A small image captioner, trained from scratch.
Model: 16.8M parameters, 64-pixel images, encoder arch coatnet, encoder activation gelu_tanh, encoder depths [3, 6, 3], decoder width 256, decoder layers 7, decoder norm rmsnorm.
Training: soap at rate 0.0025, 17000 steps.
Data: 145000 training examples, 30.0 epochs.
Rows from block 8 of the image encoder of a small image captioner, named by matrix and row number. Rows with one number belong to one channel. Each number is 128 + 24 x the weight over its row's rms, rounded and kept within 0 to 255. All counts start at 0. After the name is the row's rms in percent of the matrix's.
After each channel's rows are labels from the 100 images, of 14848, where the channel reaches its highest value: "colour at peak" is the nearest of a few named colours to the mean colour under the peak. Only what is clearly more common there than usual is listed. The data: views of escape-time and Newton fractals. In brackets: how many of the 100.
# convs0: expand pointwise conv (encoder.blocks.8.convs.0.weight, 768x192x1x1), inputs 0-95
# convs1: depthwise 3x3 conv (encoder.blocks.8.convs.1.weight, 768x1x3x3, trained with AdamW), a 3x3 kernel
# convs2: project pointwise conv (encoder.blocks.8.convs.2.weight, 192x768x1x1, transposed), outputs 0-95

convs0.322 091 [168 123 134 165 138 134 116 109 119 146  94 120  67  99 187 130 138 135 142  90 118 132  98 132 123 128 136 117  88 103 170 156  99 104  96  88 145 112 134 142 126 119 108 145 162 167 150 121 136 128 117 113 166 133 135 136 135 180 123 132 132 100 154 112 121  99 141 134 158 159 134 137  89  88 141 162 126  95 122 152 190 148 118 150 135 114  98 143 110 154  87 143 127  76 102 134]
convs1.322 114 [146 163 147 151 159 144 144 156 149]
convs2.322 095 [129  91  94 110 135 132 117 141 117 138 174 143 126  91 123 156 156 148 107 126 116 128 193 140 103 158 123 125 149 137 156 141 150  89 169 126 115  95 149 147 133 150 139 120 186 150 118 155 119 120 129 142 123 133 128 142 101  97 123  90 156 146 144 112 104  95 138 111 200 113 124 154 106 104 171 159 136  87 123  96 105 131 129 124 152 153 122 119 179 139 121 108 127 166 107  97]
colour at peak: brown (54)

convs0.721 091 [ 98 121 133 109 122 118 109 177 131 148 106 159 128 111 115  82 147 119  88 173 163 161 145 101 149 184  75 146 159  97  85 114 128 101 107 105  99 120 129 122 158 126 145 119 108  98 102 140 129 136 170 119 115 165 110 102 113 128 101 138 163 126 139 105 141 136 176  88 156 151 108 127 127 106 119 200 155 113 102 129 134 118 113 133 148 159 123 155 119 132 118 145 126  99 135 131]
convs1.721 114 [168 157 150 133 153 149 145 140 154]
convs2.721 087 [120 117 140 125 146 143 146 117 128 155 133 138  88 155 131  83 137 123 143  98 156 160 124 146 105 122 112 123 145 118 124 133 118 112 125 202  94 150 110 118 150 134 124 128 139 131 160 154 151 148 103 114 120  94 119 118 102 137 133 116 129 114 134 140 136 123 125  94  88 105 122 124 105 100 129 176  93 148  98 102 142 114 110 103 127 108 159 147  41 118 125 115 162  87 132 103]
colour at peak: grey (43)

convs0.501 103 [149  95 131  89 146 127 130 107 136 160 105 129 115 124 118 106 133 128 124 149 133 105 131 131  87 121 174 162 107 103 173 122 168 127 174 143 102 103 131 151 124 167 114 106  98 122 194  80 128 114 116 146 147 117 144 145 138 142 120 146 147 132 125  77 163 121 113 129 106 143 147 136 134 100  56 155 138 112 119 148 128 203 127 103  89 105 130 117 153 109 112 143 123 112 133 147]
convs1.501 098 [137 131 151 160 150 161 153 162 139]
convs2.501 094 [145 102 146 141  90 147 135  77 120 140 131 121 139 158 161 145 130 134 106 163 108  99 128 149  94 116 112 156 150  76  94 144 126 130 170 138 152 106 151 126 137 101 158  98 156 133 173 102 116 135 148 131 137 128 152 176 120 127 143 169 118 150 118 142 162 117 130 123 139  84 121 147 148  88 124 124 124  89 128  98 129 143  87 163 113 122  63 103 142 176 142 118 145 154 119 142]
colour at peak: black (56)

convs0.127 095 [125 147 107 115 143 130 129  86 128 171 109  99 125 130 116 123 121  86 143 135  95 135 137 127 123  91 126 134 142 117 142 158 112 117  86  87 151 105 144 157 121  98 114 114 155 155 154 123 150 174 121 124 151 124 137  85 106 106 137 135 115 122 109  88 120 137 139 107 130 179 159 114 125 138 121 155 101  54 109 106 175 150  88 109 177 117 157 139 102 174 137 118 107 129 152 126]
convs1.127 101 [ 90 149 157 131 138 141 166 152 141]
convs2.127 101 [161 167 134 162 136 151 140 105 113 148 109 119 181 117  86 112 145 128 142  68  92 108 162  98 148 111 179 123 166 130 120 108 147 125 111 107 172 121 147 139 133 129 146 120 155 162 161 135 129 139  85 115 132 139 104 126  95 118 116  94 151 190 135 132 155 132 101 125 119 152 102 119 132 106 120 180 152 132  95 174 169 135 141 132 129 111 112 102 155 123 134  89 128 129 105  89]
colour at peak: pink (25)

convs0.402 096 [ 99 151 102 106 151 110 152  95 164 170 151  82 155  95 113 122 134 114 111 124  72 164 118 145 127 104 107 119 128 109 151 147  83 164  94 109 108 159 136 177 104 126 144 168 112 131 138 134 117 169 133 159 116 105  85 150 153 110 126 138 114 118  82 119 128 161 137 115 115 174 148  99 139 162 134 110 112  81 115 115 156 145 111  88 152 128 153 118 111 143 108 105 115 184 121 135]
convs1.402 113 [145 137 138 151 187 113 141 147 134]
convs2.402 101 [140 167 143 117 121 116  55  92 107 117 131 109 136 126 112 128 150 160 139 116 125 117 144 154 137  83 127 164 124 125 121 119 117 153 111 146 155 146 145 109 121 139 147 140 179 168  91 101 164 133  81 124 151 136 117 114  81 136 114  69 136 159 154  70 112 154 119  82 130 137  87 177 122 120 121 135 147 126 102 152 109 110 163 133 122 131 121  84 119 131 133 123 143 140 160 117]
colour at peak: pink (26)

convs0.182 108 [154 150 142 120 181 125 108 114 145  89 114 140  86  92 111 145 143 103 148 113 117 150 119 164 151 125 127 147 116 115 127 122 168 175 201 113 137 110 108 158  97 124 170 150 138 173 141 140 144 154 115 102 147 124 108 144 135 126 120 114 159 154 131 155 105 127 167 105 140 133 155 110 115 148 157  66  94 113 136 125 145 127  84 125  86 134 129 101 103  81 126 132 109 142 139 148]
convs1.182 109 [171 137 164 125 109 126 146  94 117]
convs2.182 103 [144 118  91 151  70 188 103 125 121 133 151  83 115 143 131 128 156 106 100 144 155 116 122 100 143 141 136  89 114 140 144 136 172 109 122 106 147 118 114 137 173 100 122 149 169 126  99 137 149  95 137 131 152 105 112 158 106 110 133 159 132 142 153 119 114 104 110 160  75 134  80 133 125 135 136 129 155 114 188 128 168 167 130 101 115 137 141 114 129  66 125 138  92 117 113 155]
colour at peak: black (70)

convs0.175 102 [152 181 118 129  72  91 153  89 117 133 164 108 131 112 161 100 112 142  98  97 160 127 101  98 100 137 160 128 153 123 166 112 143 106 118 120 155 122 132 153 138  83 108  97 155 128 102 106 147  92  90 133 140 125 119 118 111 169 114 150 154 124 148 131 152 115 148 143 136  90 126 111 140 120 169  98 176  90 151 143  94 144 165 163 102 185 123 108 132 119 146 108 101 127 103 129]
convs1.175 087 [162 169 153 156 151 143 139 126 127]
convs2.175 082 [150 154 119 131  98 113 137 160 144 107 161 107 102 113 109 102 132 126  86  73 113  80 138 145  79 123 133  94 146 104 148 119 138 145 104 118 167 118 148  94 131 100 110 135 117 156 130 144 101 175  98 127 109 145 161  88 170 117 115 163 142 138 139 161 150 156  94 157 153 117 150 137 146 133 171 121 138 122 136 164 121 104 111  96 100 155 108 149 122  98 125 137 124 109 146 143]
colour at peak: purple (37)

convs0.45 097 [144 138 165 155 122 154 165 145 130 148 161 131 147 108 132 137 149 137 132 145 131  82  61 148 162 115 150 141 161 141 135 128 140 114 154  94 114 145 164  88 155  84 140 132 138 131 156  88 133 128 108 112 125 145 127 175 117 105 154 138  98 134 114 127  83 129 103 167 144 149  84 138 125  72 119 131 137 124 145 129 166  99 104 134 125 135 107 107 132 106 131 153 125 138 124 102]
convs1.45 118 [ 90 122 101 120 160 127 105 128  91]
convs2.45 104 [134 128 108 110 104  98  96 119 152 128  93 134 128 102  85 131 121 172  96 112 107 124 170 136  98  95 142 146  76 154 134 154 105 140 112 167 147 136 153 140  98 175 118  97 152  93 114 154 158 129 155 165 125 162 118 147 102 109 152 143 128 119 162 113 131 116 112  99 111 104 157 111  64 108 135 133 112 126  59 132 108 188 100 121 137 173 142 140 107 126 126 121 136 117 182 142]
colour at peak: grey (35)

convs0.521 106 [140 114 168 102 153 177 133 116 120 137 107 132 123 123 115 101 116 153 125 128 156 176 122 103 123 176 137 138 122 131 112 173 112 126 125 102 154 124 110 119 153 148 120  89 154  86 106  86 130  84 146 107 154  97  87 130 155  97 123 123 106 129 121 132 127 126 123 112 156 122 137  78 143 102 131  96 142 120 149 121 155 145 110 118 159 137 147 154 148 144 109 137 174 144  73 103]
convs1.521 101 [163 146 165 139 100 144 122 101 145]
convs2.521 112 [110 141 159 109 107 139 122 170 130 157 144 137  99 119 104 168 148 128 180  94 140 169 144 130 179 174 128 150 127 133  98 150 158 123 118  79 158 136 105 135 138 144  77  74  93 135 149 119 166 133 148  87 111 108  98 128 164 111 108 161 129 124 118 152  85 109 154 125 129 128  80 116 143 150 121 100 159 155 168 117 131 106 157 141 119  81 126 112 137 174 111 132 153 127 107 120]
colour at peak: pink (26)

convs0.497 102 [111 155 158 131 129 114 126 151 150  95 116  91 132  98 117 105  95 137 110  88 154 150 138 126 104 112 106 157 126 122 142 149 144 161 128 124 122 154 144 137 112 125 103 126 127 118 120 144 132 135 165 115 100 108 162 146 153 118 179 120 142 138 163 125 191 139 181 122  86 136 130 179 107 152 114 173 135  97 121 204 143 110 153 108 116 112 133 122 104 164 111 123 117 133 133 160]
convs1.497 110 [148 153 159 159 136 137 160 114  99]
convs2.497 105 [ 96 135 125 151 136 150 118 107 112 132 146 114 111 117 118 149 103 124 121 118 161  98 156  97  94 139 143 150 149 125 165 168 170 131 154 158 121 177 135 138 107 130 133 153 109 137 138 142 122 138 123 112 132 101 122 164 160 118 149 168 106 128  88 160 140 134 118 130 150 123  73 124 124 110 107 149 177  99 117 149 120 124 141 131 168 158 103 137 117 128 123 152  78  94 153 150]
colour at peak: black (68)

convs0.620 085 [137 123 136 132  91 140 143 167 141 157 138 160 114 135 165 134 145 133 130 112 129 152 102 118 162 130 136 132 114 111 181 133 104 109 194 143 135 138 127 137 184 197 128 119 129 125 116 128 133 105 155 116 171 174 139  93 103 135 168 133 111 100 132 188 107 108 119 114 123 121 142 116 111 124 166 134 148 155 152 182 117 168 106 100 138 138 102 151 121 123  90 127 125  99 151  98]
convs1.620 109 [ 93 109 112 127 157 138 133 170 153]
convs2.620 098 [119 115 146  94 136 156 152 147 111 150  94 116 104 139 127 109 129 171 148 134 120 113 105 140 128 147 156 166 134 105 129 175 130 146 123 144 114 114 131 144 136 137 116  91 121 129 148 108 126  95 157 129 120 166 130 144 117 132 162 149 144  93 122 143 104 126 122  97 117 118  75 192 131 105 140 144  91 105 116 120 127 121 145 122 114 128 144  96 148 109 149 118 110 170 115 130]
colour at peak: brown (60)

convs0.527 096 [117 145 100  89 150 132  92 195 140 110 119 145 115  85 107 103 125 135  96 132 149 117 113 134 174 156 137 158 149 139  89 119 152  94 125 138  63 132 131 129 140 116 142 115 112  83 110 153 127 121 153 103 114 147 122 111 120 120 100 154 160 110 130  94 165 123 167  96 135 144 115 127 134 119 143 174 148 145  79 139 125 127 134 124 129 134  85 148 128 142 117 152  99  80 167 128]
convs1.527 108 [166 157 162 156 140 128 144 150 135]
convs2.527 084 [143 131 159 114 129 142 129  92 130 120 104 156 139 138 131  90 128 151 159  97 131 139 110 147 122 124 166 143 146 127 141 109 135 140 118 159 116 146 159 109 123 143 125  91 165 156 121 123 135 124 119  65 140 144 105 135 120 115 138  87 110 129 132 155 123 145 164 114 147 130 145 114  96 166 147 136 107 171 102  85 153 113 161 101 137 127 141 181 102 166 127 119  93 109 142 123]
colour at peak: grey (37)

convs0.632 111 [144 145 150 100 127 116 162 128 107 106 115 120 123 142  99 115 135 121 152 170 110 117  97 105 138 128 155 134  99 161 160 123 157 150 123 131 154 165 134 142 110  88 128 152  72  94 129 136 138 105 119 121 128 113 153 118 139 140  92  94 110 145 129 108 136 123 103 123  99 149  82 148 109 191 116 112 140 148 181 136 140 109 165 133 109 179 171 129 110 157 142 121 200 117  87 105]
convs1.632 096 [ 94 142 175 135 112 137 155 108 122]
convs2.632 115 [175 109 139 150  89 154 130  93 126 104 135  90 109 140 157 144  63 124 143 129  99 129 142 113 141 122 123 109 142 166 101 141 151 137 139 157 170 176 121 127 158 134 100 156 149 144 146 122 110 110 159 130  85 114 118 120 115  79 114 161 108 124 128  94 146 119 152 128 114  55 120  95 112 118 104 139 145 180 142 121  98 117 115 140 150  93 108 130  93 138 135 152 113 111 149 105]
colour at peak: black (65)

convs0.465 101 [161 116 128  94 109 123 131 165 147  94 126 139 154  74 135 136 126 121 145 116 162 137 115 136 144 142 106 116 151 139 130  96 145  95 126 138 146 146 118 114 142 128 150 115 106 114 117 148 149 103 159 141 151 146 105 125 108 136 107 157 147  69 103 127 112 157 122 121 152 141 159  91 115 172 151  78 109 122 128  71 170 138 114 160 112 139 128 151 152 147 126 109 150 130 135  92]
convs1.465 087 [104 135 136  76 131 135  99 101 117]
convs2.465 092 [136 170  91 152 114 138 133 139 127 143 163 137 142 123 103 157 138 109 121 155 136 152  92 133 141 101 145 165 142 160 103 134 148 108 104 117  99 124 124 142 117 135 127 150 109 115  94 133 105 108 152 121 159 134 161 102 104 127  98 106 169 114 133 111 117 178 142 129 168 117 140  94 119 164  66 164  96  95 127 110 133 119 124 131 153 111 162 137  71 131 114  63 112 173 129 164]
colour at peak: grey (35)